config = dict(
    train_examples=145000,
    crop_scale_min=0.8,
    norm='batchnorm',
    stem='deep',
    optimizer='soap',
    eps=1e-08,
    precondition_frequency=50,
    one_sided=False,
    weight_decay=0.08,
)
Rows from block 8 of a small rotation predictor, named by matrix and row number. Rows with one number belong to one channel. Each number is 500 + 50 x the weight over its row's rms, rounded and kept within 0 to 999. All counts start at 0. Numbers have three digits each.
After each channel's rows are labels from the 100 images, of 14976, where the channel reaches its highest value: "responds to" is what is common among them. Only what is clearly more common there than usual is listed. The data: rendered dice on a table.
# convs0: first 3x3 conv (model.blocks.8.convs.0.weight, 128x128x3x3, each kernel summed), inputs 0-63
# convs1: second 3x3 conv (model.blocks.8.convs.1.weight, 128x128x3x3, transposed, each kernel summed), outputs 0-63

convs0.68:517493584533500495509584565536519528551545523465475400376452549558480370552503498462476469484448493484484562505447504505513604427554532503448496430504511526464419484528532557467571581401549480
convs1.68:496450475550452545526523468419496361548519502583563560481546420552426500593454540517506572460554485525488496541620473528567493496438475468434464495509441527583468525455539527450492499473521430
responds to: white die

convs0.5:524532474393485407594482415500490435470552479579517546580556415490452429471477510505535453461562443612505493527504550495456522450587416530559469466396450659495544478403462492505475499402504486
convs1.5:397517510519455464521487461450451487486510476462559462430410513506520485488522559467506557532532538463479525575475470502468521499567463499417558577555590500569511540473522466552480593522452473
responds to: white die

convs0.59:571482487432520503469596424504483455468485543494495426488442555487519480470527519470532462489481494513481458479468508521482543574527492428467549432432442475435510375608472493415462592475441403
convs1.59:551483560519555559515477451556482469479491405480374491535482473551396586581586461460462575448524569462439521407488512480523537476554538479552498534386558483434492436385532449513582466421501537
responds to: white die

convs0.9:530461473517397581538381441549521568476512600573452490479495467549523633572450490562498502507483564494424436469569530497482457443392451496508452468435554475471425507491527509478473476502524619
convs1.9:475367354493543434466564476497489533524452437574478383441565533439488461544394457544428539491457492461461450518503411460566494508503447522527499489491429448550513550503549519448463467502508473
responds to: five on top; white die; yellow die

convs0.20:526428590609545549465575491455478514525429488536464427524553565599518460593519511561485469546343494526480545452543523554431499500497508465509488452504555521427533512558524496502564489413527563
convs1.20:494457415465451481453479519442472550493491402459518501471551496596518456596562582494501456533497485417461440517585497650493473506494434426415565474506440488532480413471457522422519535565503453
responds to: white die

convs0.124:527440459553462492400471426575504490432483467458481488516476552470461495486479505576514455472577524572520522463424459520543480478607537525497435511522450486462391401480471451438498482463525489
convs1.124:512522563395468576399533526582442517554659468543519622548507503488444537497537471432476468571435482475554414455499522563520540479464478463415541442505538592436535515515511474459483540567546444
responds to: dice: three

convs0.120:433494526525532475499485547572593508524555483450565559510550504461585467475402493477486530466559469494539527537515491430498493489447419479479539465456431522475531531413492465490540461449468574
convs1.120:497455467595467575424542423483523557490470426521507438478452547518669558498536484473566527472456415465504519525472515499457420492531528396526514486456456507486542499559471409464426556435487591
responds to: total: 5

convs0.48:463489442527507562496495490449505569495520474410470540452516438510509442516490346536438496517530588545420555499389591445379435429494490495538448422491451521485481457442500639466468590477480516
convs1.48:489532581517460531405405562431455516573486520469466458434492438408484547483516600492509485487431451497531501415457514579559455582566525499454623394428447438545510541472457393464564526437474470
responds to: white die

convs0.87:551530526565568446456411505552500470506497503544465441490506424531528552415513531518499455491465432452586533483510458453511501483609466520559537457554463451543492693381506505449528516494437509
convs1.87:489485474539556507523461520478447519479515654510528613505550509461495546503498503517445466526541472434713492488545459427580467454642386471498527512436478472516465671477483511489474487471471519
responds to: five on top

convs0.46:463468431379520541505473384525404467472450493526524438552425447500446403539522506524523491511463510588605484556399550461496594557577448527587512466490473524518535536472565473523573507642491484
convs1.46:515611506519523543575442605386533569397486575499477468498401505588478478508422532482535503492559507437539441458477592438509634466470475467520498574554555469410542530476451488562417491499503553
responds to: two on top

convs0.91:531433427509515478515480503437523463529507547468438575572513376522493462481452456535567516387545531475556503444403496436569474491510495464512501503544479520435562452587478472505522463612453342
convs1.91:520473559567562409460536569587620475531446475555501527548504538536492427462466525485616579489472452466513501520499613501508469458456474487539585522500522571479529458554438477488418495524462455
responds to: dice: three

convs0.64:552442513527539531504535475439548514491527456472496490541515534448621457507481485466497404424535513539453488506560444560515486587476573519507475490443570541426528532476447442480509437454426546
convs1.64:610548526479507487545416555467469467513507453395568461507487540598459501522447480503470474555441523507505452477537482545526542522520483521433417458508474571525542511500503533581559514513453428
responds to: yellow die

convs0.45:499496515494452459450393399593471444477546432552530534468465556470587514495528539509484472494503469510547529532531479512476458433444554506441465473445473483571443488498484520479488508447474513
convs1.45:587443529418478510528543477518512474516484526428415495522465477425491582554448510444472508574461439592549434516533467562498443457527522500448493552449543438514525426608440611412625557467436532
responds to: five on top

convs0.65:574549461493426449512458483486428379569468626533464494475557475447479475473513428415537514483577486440503521485477508461533515425497490488542522521492492522523565465554421485530474492432517381
convs1.65:462505567451544512464463515479545519473457481417361510507483403512576459458510595606525475436499542498492534541411464537444510482434474407506447355481537504456405563441507479557571468456466522
responds to: six on top; white die; yellow die

convs0.94:547443496448599506560547548448473438441475438538481473494501450474524546456515466463472544456521507508452404563345567437515474550597466576427560526409446524499531549486598502455584533448512434
convs1.94:521543513471479483614426490539489404484495491435495489467543486543500530555512564480435589388448414457463503449477513488479464470495502613495476529521596427555505461606456559476555416460483526
responds to: red die

convs0.16:613617552497485502473450417492526491538516514463484479522490495497515506539417458563475464480421541539576390453522513473441508497579483453538489485483420607489511628505480539502429599546467546
convs1.16:496503530452512450499495452454434555478490542452522489498532520500545456486459505542512392486513532491564480506486516519495476447439531470511474553509451590534447590387473543441546491475604522
responds to: white die

convs0.99:567486474504452528526474511514482442540497437510426486534540468493503532496427453607520546514464511641531503408513483510414513475522525455451520486493461445454578450427493495493450473510529526
convs1.99:484548459506472470427494550579410563456462450529518469523500469494492547430445496504507526498512591468483544483466511522456514529423532500491562463535581504443530538479416468454585523438555550
responds to: yellow die; white die

convs0.103:525541510486483501527524597525483464487530468452460531507471490498447493517457399597525570499491553478480463493508520472545451486586490500462525449486561627507515458507550435525477507408421502
convs1.103:499592523495473511547546543464475523524492481472546397354474582581435475458559453650516469443554517502520507554464449577509533534461517499496431509508548544554465466496510448493604466515529455
responds to: white die

convs0.85:495428560462556456530477446507559496466435486477515477517455445520468455565491465535567458476497488485559494393483515522568464509404502524530523529495468400493529407563477529494561545661494493
convs1.85:510498523539578526437486463577524532496505437530504519538401458553497436521462439436484475526533453519425537507448516510525573443438545489426553511510499477479457569565495503499397459444424471
responds to: dice: three

convs0.88:491546561511432556431508442517508527582523639510542529407544375614470466487551506426532463512453494477488492542548514673386446537399499517482446529478521457489467515549526456458562465522551567
convs1.88:463416432468457506564522457510514581595540430533504528456538356522567465481635480439574479472488476404468438545443441503501471464541542493552492487493529481638505476508474410445494424494504551
responds to: five on top; white die